python train.py --arch="regnet" --model="image classifier" --dataset="seven-segment displays showing three digits" --train_examples=195000 --image_size=32 --crop_scale_min=1 --horizontal_flip=false --cutout=0.25 --targets=["third digit", "style"] --num_classes=[10, 6] --norm="batchnorm" --hidden_act="relu" --channel_attention="eca" --drop_path=0.2 --depths=[2, 2, 4, 2] --kernel_size=3 --stem="single" --widths=[48, 96, 192, 384] --label_smoothing=0.1 --loss="binary_cross_entropy" --init="kaiming_normal" --residual_init="scaled_by_depth" --optimizer="normuon" --muon_scale="match_rms_adamw" --learning_rate=0.0023 --momentum=0.95 --nesterov=false --orthogonalizer="newton_schulz_5" --adamw_lr_other_params=0.0025 --max_grad_norm=3.0 --cautious_weight_decay=true --max_steps=4700 --batch_size=512 --epochs=12.3 --lr_schedule="cosine" --final_lr_fraction=0 --warmup_steps=90 --weight_decay=0.1 --adamw_weight_decay_other_params=0.01
Rows from block 5 of a small image classifier, named by matrix and row number. Rows with one number belong to one channel. Each number is 50 + 15 x the weight over its row's rms, rounded and kept within 0 to 99. All counts start at 0.
After each channel's rows are labels from the 100 images, of 14848, where the channel reaches its highest value: "peak at" is the part of the image that holds the peak; "responds to" is what is common among them. Only what is clearly more common there than usual is listed. The data: seven-segment displays showing three digits.
# convs1: grouped (6 groups) 3x3 conv (model.blocks.5.convs.1.weight, 192x32x3x3, each kernel summed), inputs within the group 0-31
# convs2: expand pointwise conv (model.blocks.5.convs.2.weight, 192x192x1x1, transposed), outputs 0-95

convs1.142:52 30 49 38 23 53 71 51 40 42 44 57 35 40 45 48 50 55 36 39 35 37 33 45 44 10 35 44 63 35 81 75
convs2.142:49 65 50 65 42 30 41 54 63 31 67 59 41 61 46 41 59 49 29 38 49 44 52 35 53 72 54 58 70 72 45 63 72 39 84 50 47 78 30 77 22 36 37 82 29 86 44 62 64 54 29 59 42 78 41 51 19 37 49 69 58 49 68 48 29 55 65 66 64 47 40 51 67 48 37 75 35 57 43 71 54 51 47 48 80 49 53 35 25 22 39 39 31 49 44 45
peak at: top right; middle right
responds to: the digit 6; third digit: 6; third digit: 5

convs1.87:31 38 29 54 35 29 55 49 61 46 46 25 55 64 46 59 58 75 40 76 57 60 14 70 52 47 55 73 68 66 48 55
convs2.87:71 59 35 76 22 52 59 59 74 60 52 47 52 76 52 60 66 52 36 42 49 42 67 64 29 51 54 22 61 49 49 54 46 35 31 30 41 38 46 35 39 38 62 44 61 48 35 63 11 55 50 42 48 42 53 70 51 42 54 50 50 32 56 65 43 42 51 14 58 56 42 44 66 69 55 72 49 52 06 67 52 36 39 86 73 61 31 50 56 38 43 52 60 68 39 67
peak at: middle left; centre
responds to: dark on pale; the digit 2; second digit: 2; second digit: 8

convs1.79:75 62 51 45 34 36 55 52 48 43 74 52 53 36 37 21 25 68 59 61 46 29 34 73 48 52 52 34 82 61 60 61
convs2.79:54 45 60 31 67 65 45 48 72 38 32 54 41 40 69 47 38 76 28 37 37 46 54 55 40 48 44 53 33 54 62 62 56 67 45 44 48 59 20 59 44 59 40 56 01 56 27 42 57 64 42 69 43 36 39 54 51 78 39 58 41 53 60 78 61 37 73 81 66 59 32 53 37 28 35 45 44 46 55 45 49 46 61 53 50 89 66 47 44 46 42 56 51 56 45 29
peak at: middle left
responds to: dark on pale

convs1.54:48 33 26 60 36 33 59 56 32 43 41 67 62 32 57 52 38 57 88 54 47 61 52 54 25 43 14 37 43 67 40 54
convs2.54:45 44 33 63 66 41 31 55 67 22 75 73 67 46 41 13 53 60 56 53 96 60 60 77 64 62 43 38 41 72 43 46 68 21 32 63 59 64 51 87 62 21 56 55 62 63 46 40 50 45 66 64 55 43 25 47 84 71 64 66 72 23 50 27 37 55 61 48 52 54 42 57 42 44 30 48 39 41 66 72 37 32 42 50 53 69 41 50 59 56 62 51 42 40 45 60
peak at: bottom right; middle right
responds to: the digit 5; third digit: 5; dark on pale

convs1.25:38 60 59 39 57 47 68 76 62 68 62 66 76 73 71 68 47 30 55 67 58 46 56 24 43 45 63 59 61 58 79 47
convs2.25:41 42 42 42 49 72 59 62 75 39 21 42 51 20 39 63 39 58 43 63 41 62 61 36 43 69 70 61 66 42 47 66 54 27 42 32 86 26 56 30 46 03 30 57 66 39 59 56 59 32 49 22 30 23 29 57 32 43 43 33 43 55 26 50 42 43 55 28 67 43 17 32 36 54 52 30 74 19 54 36 65 51 43 57 50 55 24 52 37 73 32 52 22 27 37 22
peak at: middle left; centre
responds to: dark on pale; the digit 8; first digit: 8; second digit: 8

convs1.13:61 61 51 50 34 59 63 21 34 41 33 39 49 36 26 57 39 42 48 25 42 76 46 60 32 79 71 45 57 32 70 50
convs2.13:70 35 66 45 49 63 31 45 53 51 42 64 51 55 54 67 59 62 36 30 33 45 34 57 25 45 40 51 96 62 24 30 47 83 59 60 41 45 93 67 31 27 47 57 65 70 55 31 73 61 52 54 47 65 55 52 63 67 72 41 64 53 52 47 27 61 46 58 42 45 72 65 47 11 41 64 45 67 37 49 73 49 50 46 60 47 63 56 62 50 55 73 55 74 64 33
peak at: bottom right; middle right
responds to: the digit 3; third digit: 3; third digit: 5

convs1.98:65 41 57 48 48 38 52 62 35 82 64 34 36 67 44 73 62 52 52 52 34 52 49 39 60 35 08 32 53 35 38 29
convs2.98:18 42 50 50 37 62 61 50 45 53 62 34 75 61 53 91 38 81 58 29 54 67 32 29 43 49 52 55 37 33 42 68 48 56 52 81 44 28 38 46 32 45 54 37 25 28 59 60 36 48 43 54 63 35 60 49 34 46 67 73 33 49 22 58 56 22 44 60 50 51 56 67 78 48 60 30 71 32 47 17 47 32 55 57 43 51 67 60 12 45 53 51 56 55 57 30
peak at: bottom right; middle right
responds to: the digit 4; third digit: 4

convs1.113:63 37 63 14 45 65 18 47 35 65 61 58 49 43 50 43 56 33 55 27 45 49 64 38 61 50 41 45 51 91 53 32
convs2.113:35 73 52 58 67 34 27 65 40 59 59 41 54 34 25 38 48 72 62 52 35 31 39 68 78 41 43 61 71 69 56 21 63 42 53 44 28 79 33 21 31 44 52 42 51 42 47 59 42 34 38 44 69 26 31 44 44 66 70 70 51 49 68 44 73 54 29 87 83 64 80 51 49 60 50 47 73 34 51 81 62 41 71 75 48 53 53 67 40 46 32 51 47 48 54 90
peak at: bottom right; middle right
responds to: the digit 0; third digit: 0

convs1.33:62 65 46 24 30 19 61 80 44 63 50 32 58 43 69 47 42 56 40 56 54 24 70 63 47 70 41 49 62 66 65 40
convs2.33:41 63 34 70 56 37 28 63 23 59 54 07 47 53 73 33 70 46 47 64 35 33 51 80 51 59 63 39 51 51 60 40 59 45 56 46 57 69 58 59 39 39 68 56 53 32 44 38 69 32 63 41 61 43 55 74 39 30 49 31 48 35 50 45 40 68 42 51 23 59 57 20 44 34 51 60 35 52 55 60 21 87 19 57 51 39 43 39 47 53 62 64 45 50 45 84
peak at: middle right
responds to: dark on pale; the digit 6; third digit: 6; third digit: 5

convs1.16:33 39 66 69 43 43 47 44 26 53 62 49 32 69 24 35 85 58 49 32 54 64 36 53 54 59 27 32 37 54 33 67
convs2.16:57 26 59 63 64 51 25 39 69 36 35 34 53 32 76 31 26 49 56 34 54 39 74 27 67 52 81 45 67 49 45 64 60 50 19 26 78 62 57 61 42 53 69 64 51 29 32 48 46 50 18 59 57 35 36 65 35 49 61 21 48 54 66 41 28 26 45 62 49 42 51 04 47 48 80 48 45 40 68 19 45 47 31 49 39 43 36 53 31 51 50 60 46 67 61 32
peak at: middle right
responds to: the digit 6; third digit: 6; third digit: 8

convs1.136:36 56 61 27 78 62 35 49 70 66 61 40 18 59 62 55 51 41 18 51 63 56 50 81 61 53 51 52 67 68 50 57
convs2.136:74 68 39 67 63 46 45 51 61 52 54 29 23 64 43 53 30 42 48 51 61 58 33 73 61 61 71 34 80 46 57 58 50 23 52 23 51 55 49 40 39 72 48 53 13 79 78 23 42 60 32 72 51 25 54 65 43 39 29 41 46 43 10 40 53 37 50 50 34 62 46 42 40 41 16 34 45 55 60 75 41 37 27 36 59 55 38 40 52 47 51 59 33 62 68 51
peak at: middle right
responds to: the digit 5; third digit: 5

convs1.81:65 65 43 26 45 25 29 37 47 77 67 04 44 55 41 52 39 44 32 44 51 36 45 34 54 51 54 61 41 51 31 47
convs2.81:71 66 30 40 43 40 47 78 60 32 56 67 64 62 32 54 47 70 58 58 44 48 34 51 38 69 53 71 23 33 48 73 28 30 47 37 50 42 52 39 33 18 64 66 76 88 43 50 57 60 49 53 47 48 27 70 30 24 36 50 61 41 62 16 55 33 45 30 71 69 55 33 65 30 78 60 35 52 46 51 50 52 25 48 48 46 41 56 46 50 54 53 65 60 68 55
peak at: middle left; middle right
responds to: dark on pale; the digit 2; third digit: 2; first digit: 2

convs1.149:45 56 61 52 56 29 32 54 52 65 09 51 42 56 53 30 31 56 24 47 72 67 72 53 41 65 71 65 58 70 57 49
convs2.149:63 34 52 49 60 67 50 62 75 43 56 67 36 28 66 49 63 60 81 30 42 46 45 25 50 54 48 67 29 73 61 51 48 62 40 38 34 64 94 69 51 45 47 33 53 72 34 52 60 55 54 49 70 31 60 36 58 43 67 37 71 30 51 47 49 78 61 29 59 56 55 46 45 49 44 58 71 40 41 42 71 40 33 55 55 26 55 69 42 38 32 65 49 67 61 60
peak at: bottom right
responds to: the digit 0; dark on pale; third digit: 0

convs1.128:47 33 65 62 60 89 73 44 45 51 62 47 51 39 57 38 54 35 37 72 52 48 21 84 54 50 48 61 68 38 35 41
convs2.128:58 51 19 65 60 53 53 45 50 58 18 61 45 31 53 47 72 32 58 27 34 45 70 65 63 44 55 33 27 59 63 69 56 54 19 61 42 66 65 33 44 69 56 53 58 84 43 27 52 75 44 42 38 72 42 77 49 59 39 52 44 46 13 56 53 52 55 59 43 42 62 31 68 45 59 81 35 63 42 62 23 49 61 51 61 47 44 69 49 73 39 37 57 54 32 34
peak at: middle right; centre
responds to: dark on pale; the digit 1; third digit: 1; second digit: 1

convs1.188:55 45 35 60 48 60 51 48 47 37 65 50 50 48 32 59 52 50 52 56 72 86 74 85 55 68 56 88 50 59 68 56
convs2.188:55 51 58 54 50 40 70 39 71 46 45 59 47 61 51 54 61 47 48 20 69 48 61 41 32 62 59 39 49 42 55 38 33 53 85 50 51 55 53 50 27 76 48 45 26 53 44 50 57 37 71 17 44 54 39 54 68 49 25 44 43 64 53 63 35 45 68 25 59 40 52 54 50 46 26 61 63 58 48 58 58 69 66 76 48 42 50 27 43 56 41 40 35 43 31 42
peak at: centre
responds to: dark on pale; the digit 9

convs1.24:43 83 52 54 35 46 53 35 68 59 71 66 57 56 64 48 73 62 43 66 48 57 00 46 45 50 56 41 46 45 47 42
convs2.24:48 26 36 30 58 62 48 41 68 45 68 84 57 53 49 44 61 52 51 41 35 41 19 46 44 32 81 45 53 63 38 49 31 65 33 55 43 60 50 65 39 73 32 26 61 46 36 51 46 24 47 48 46 46 18 23 71 43 39 58 68 56 35 50 60 41 68 66 55 21 53 51 40 63 69 24 46 44 45 35 36 55 56 37 30 33 95 69 45 24 61 51 44 53 58 16
peak at: centre; middle right
responds to: the digit 0; second digit: 0; dark on pale; blue glow

convs1.61:70 68 60 56 65 56 51 53 66 56 54 58 61 46 24 48 54 68 43 71 62 31 39 52 16 31 59 69 23 27 36 46
convs2.61:54 63 39 43 35 54 67 47 36 63 52 61 54 52 54 52 68 60 44 28 75 67 58 49 68 66 57 52 66 19 61 70 53 45 50 58 38 64 54 47 77 51 75 53 62 56 51 47 70 62 17 45 48 57 51 66 60 60 19 53 36 67 59 37 59 60 44 48 57 54 73 71 76 55 78 74 52 34 60 54 36 35 63 42 61 62 46 78 56 40 43 42 34 61 57 52
peak at: middle right
responds to: the digit 4; third digit: 4; dark on pale

convs1.156:45 80 64 42 47 59 34 54 62 57 68 65 48 37 64 31 40 54 67 54 13 42 50 49 84 60 35 55 62 32 69 48
convs2.156:36 29 78 32 56 34 34 37 55 00 57 53 53 27 52 37 60 51 48 47 55 42 43 39 51 52 46 66 28 34 89 24 36 48 39 43 55 40 60 58 65 34 48 84 42 39 52 28 16 59 47 22 37 19 60 37 27 58 61 61 38 45 45 37 58 31 55 34 51 39 64 59 46 32 73 41 58 32 45 31 34 82 39 48 40 28 37 34 61 46 47 35 54 49 42 29
peak at: centre; middle left
responds to: dark on pale; the digit 3; second digit: 3; first digit: 3

convs1.44:46 46 36 44 42 34 49 54 66 45 51 53 25 73 38 78 39 36 87 60 31 35 65 26 55 43 62 61 44 72 64 54
convs2.44:60 13 47 32 56 71 35 58 33 32 61 68 41 52 36 45 65 47 45 58 53 41 64 19 47 45 46 46 34 46 66 32 36 45 84 30 19 41 53 37 71 49 58 48 49 48 50 79 57 37 52 43 38 65 54 27 33 59 61 18 42 61 69 44 39 35 52 77 64 66 56 28 55 59 68 24 65 63 68 27 54 76 34 49 39 48 49 55 48 51 69 56 62 35 44 62
peak at: centre; middle right
responds to: the digit 6; blue glow; third digit: 6; second digit: 6

convs1.34:46 29 38 46 27 50 60 62 32 53 66 48 45 81 33 61 72 41 65 61 37 65 54 62 43 44 75 47 36 45 84 68
convs2.34:46 49 32 52 52 22 55 53 61 63 36 58 63 48 54 27 56 52 56 79 57 53 48 52 56 38 38 59 60 27 58 57 60 75 45 68 35 49 55 31 48 54 50 42 58 44 45 83 53 48 57 44 62 58 64 36 30 60 59 41 37 62 59 51 44 75 52 78 39 87 86 42 61 31 48 44 58 44 45 41 59 48 40 52 76 40 53 25 31 76 60 19 44 73 46 34
peak at: bottom right; middle right
responds to: the digit 6; third digit: 6; amber glow

convs1.189:24 61 43 45 41 48 57 46 40 29 42 86 32 58 54 28 52 45 62 45 71 60 44 44 80 31 33 75 39 41 37 54
convs2.189:37 55 61 44 39 53 60 67 68 72 39 28 61 21 29 37 42 61 70 54 41 43 44 53 75 35 48 52 35 29 33 55 47 47 24 51 56 33 54 48 10 57 36 32 31 21 41 35 77 33 83 52 29 57 27 34 44 41 32 42 45 44 58 43 45 37 37 53 27 31 51 76 50 22 55 54 57 17 58 43 26 58 57 51 40 35 49 45 82 59 28 41 37 53 93 59
peak at: bottom centre
responds to: the digit 2; second digit: 2; blue glow; first digit: 2

convs1.120:49 65 36 81 67 65 43 41 52 47 92 35 48 53 68 58 44 49 54 28 65 67 47 65 33 56 43 58 64 42 67 29
convs2.120:54 57 37 21 54 65 46 11 44 52 37 38 47 31 30 15 40 80 57 84 40 27 53 54 66 56 38 75 33 36 39 57 58 34 52 32 21 50 40 43 21 49 32 42 79 62 62 64 58 26 77 31 55 54 39 55 41 51 51 32 60 36 30 68 32 58 44 47 55 41 68 55 44 28 62 60 56 34 43 40 60 37 05 44 47 73 22 34 39 56 54 52 25 47 43 42
peak at: centre; middle left
responds to: dark on pale; the digit 8; second digit: 8

convs1.157:57 75 37 48 71 69 16 59 42 56 49 72 35 37 64 37 38 61 70 41 31 40 37 54 70 40 23 64 56 48 45 38
convs2.157:38 25 48 49 19 25 32 34 38 61 88 52 52 63 49 44 31 55 41 39 36 40 47 46 47 65 46 49 45 30 78 47 44 54 63 43 47 52 34 47 28 53 33 17 54 32 17 33 43 52 51 56 54 36 65 40 37 53 32 50 28 62 47 49 30 54 80 57 66 31 50 36 42 35 49 47 50 42 25 31 77 63 60 59 36 28 53 41 52 61 44 32 86 47 46 47
peak at: centre; middle left
responds to: dark on pale; second digit: 8

convs1.86:51 55 68 51 34 59 43 49 31 17 44 70 45 41 66 16 67 55 50 43 44 50 64 53 48 25 29 24 41 25 57 48
convs2.86:42 46 37 48 46 61 61 33 53 40 78 56 86 31 25 34 52 36 61 67 51 62 75 48 45 48 54 71 18 56 46 53 48 47 33 76 57 46 56 07 81 85 43 50 57 46 34 59 60 50 40 34 49 41 60 37 39 43 47 44 58 54 62 52 33 64 48 45 91 48 33 39 47 45 57 29 75 83 46 60 67 42 27 47 33 23 23 61 51 55 64 30 23 36 45 36
peak at: middle right
responds to: the digit 6; third digit: 6; white glow

convs1.47:42 33 46 53 53 43 56 33 30 65 54 56 37 32 66 34 72 51 37 39 60 38 46 66 51 56 46 53 11 36 09 56
convs2.47:38 59 54 52 83 47 68 46 43 92 35 31 45 55 47 68 57 58 30 43 56 36 30 20 18 24 99 52 48 48 36 43 51 63 46 47 55 57 56 80 63 64 38 60 46 39 72 51 46 81 50 60 82 50 74 48 65 55 38 53 42 41 63 44 89 71 52 49 27 44 58 92 45 49 38 44 41 79 57 49 61 39 46 51 36 70 34 55 59 46 61 43 52 41 66 35
peak at: top right; middle right
responds to: dark on pale; third digit: 3; third digit: 5

convs1.123:31 47 37 56 51 43 14 59 48 56 32 76 44 54 71 32 46 34 33 46 35 55 34 78 42 63 53 45 23 56 49 69
convs2.123:50 46 64 52 70 58 53 43 35 27 71 48 67 26 59 34 39 80 66 58 39 53 67 47 77 75 46 46 68 67 35 48 34 32 65 33 49 40 60 72 62 63 62 46 63 36 39 67 23 67 58 30 63 67 41 37 57 46 39 57 41 45 54 62 15 29 66 16 44 44 41 54 23 53 43 56 67 47 60 50 22 45 45 61 39 53 26 55 56 60 71 37 57 45 61 71
peak at: bottom right
responds to: the digit 2; third digit: 2

convs1.119:44 44 32 41 50 43 49 18 24 44 54 66 71 49 27 48 65 40 70 50 49 42 62 33 59 34 29 44 36 70 18 49
convs2.119:49 64 71 20 53 23 58 46 56 48 62 55 47 66 79 51 51 82 47 56 48 47 70 42 48 58 35 43 38 50 44 59 45 62 51 61 53 46 25 63 53 64 39 71 46 54 61 61 50 66 59 45 70 79 47 33 42 46 09 70 70 48 45 48 29 40 45 40 52 43 47 45 38 32 52 45 79 54 25 35 51 48 42 55 51 32 61 10 43 60 84 52 49 43 53 33
peak at: top right
responds to: dark on pale; the digit 2; third digit: 2

convs1.107:42 49 24 44 43 41 43 80 35 40 66 38 53 50 76 49 59 44 15 35 41 58 43 65 68 51 68 25 41 36 52 71
convs2.107:27 46 17 45 53 54 39 41 49 16 48 57 43 44 59 31 43 61 42 51 25 38 30 59 38 73 45 58 43 44 46 30 47 55 43 70 40 35 59 55 44 47 26 32 62 46 33 42 52 34 31 45 76 96 49 57 29 13 61 57 47 43 39 86 32 61 61 41 48 63 64 41 43 40 39 34 62 36 55 50 65 43 10 46 53 51 50 34 26 48 45 46 37 53 67 24
peak at: centre
responds to: the digit 5; second digit: 5

convs1.112:53 42 30 24 57 24 23 29 09 56 29 48 68 49 50 38 48 39 36 40 42 30 54 53 27 47 46 44 58 55 54 48
convs2.112:43 46 80 52 52 38 62 62 50 33 62 32 76 23 26 58 54 59 47 50 61 45 24 68 61 75 62 48 41 64 69 64 41 41 40 31 46 87 53 43 76 41 38 47 47 64 67 15 44 54 50 60 53 37 28 40 66 41 56 48 50 75 61 36 50 40 61 32 54 48 52 39 36 51 53 38 71 52 41 54 18 43 46 56 44 60 42 78 35 80 32 36 48 51 30 63
peak at: bottom right
responds to: the digit 0; third digit: 0

convs1.186:86 64 28 54 28 57 60 51 38 28 16 63 64 49 60 32 50 46 41 59 54 44 43 33 32 42 34 45 64 73 48 53
convs2.186:67 80 58 50 39 52 45 56 45 46 62 56 77 47 38 72 50 59 60 42 34 34 49 48 59 35 53 93 45 64 39 63 44 32 62 65 22 74 75 31 56 83 28 36 61 51 67 34 57 25 41 51 86 48 78 31 64 34 59 59 61 47 36 53 32 47 67 50 45 75 65 48 31 13 50 52 55 50 55 51 37 32 67 40 55 46 44 49 52 76 54 35 75 39 42 42
peak at: middle right
responds to: the digit 4; the digit 9; third digit: 9; third digit: 4

convs1.43:45 51 57 45 41 67 48 33 39 73 62 43 50 42 60 42 74 61 22 29 48 44 42 65 32 71 54 76 39 28 21 65
convs2.43:40 43 46 49 52 68 63 52 39 60 69 50 09 66 63 36 45 45 66 66 37 16 62 60 68 33 52 32 64 59 50 54 18 36 66 65 39 55 58 55 39 37 31 48 56 50 74 66 55 44 55 53 26 19 60 49 47 42 48 81 74 45 88 53 63 53 44 59 52 50 25 49 59 76 38 63 68 44 58 55 64 29 74 71 68 49 55 83 51 43 35 42 62 44 45 46
peak at: bottom right
responds to: the digit 0; third digit: 0

convs1.3:45 55 41 41 14 48 36 55 50 57 05 31 68 39 25 57 27 66 50 43 44 63 59 54 45 63 40 59 39 50 56 68
convs2.3:44 45 52 64 45 33 32 67 49 21 78 36 38 48 28 39 62 39 57 55 40 57 62 46 53 54 16 36 49 66 56 36 26 52 64 23 73 38 72 35 63 58 56 36 47 40 54 54 41 39 27 42 27 27 43 46 58 35 23 54 62 39 40 68 43 43 41 61 51 29 62 39 37 54 31 36 33 22 66 54 46 57 33 66 45 54 47 59 44 66 43 39 27 29 40 31
peak at: top centre
responds to: dark on pale; amber glow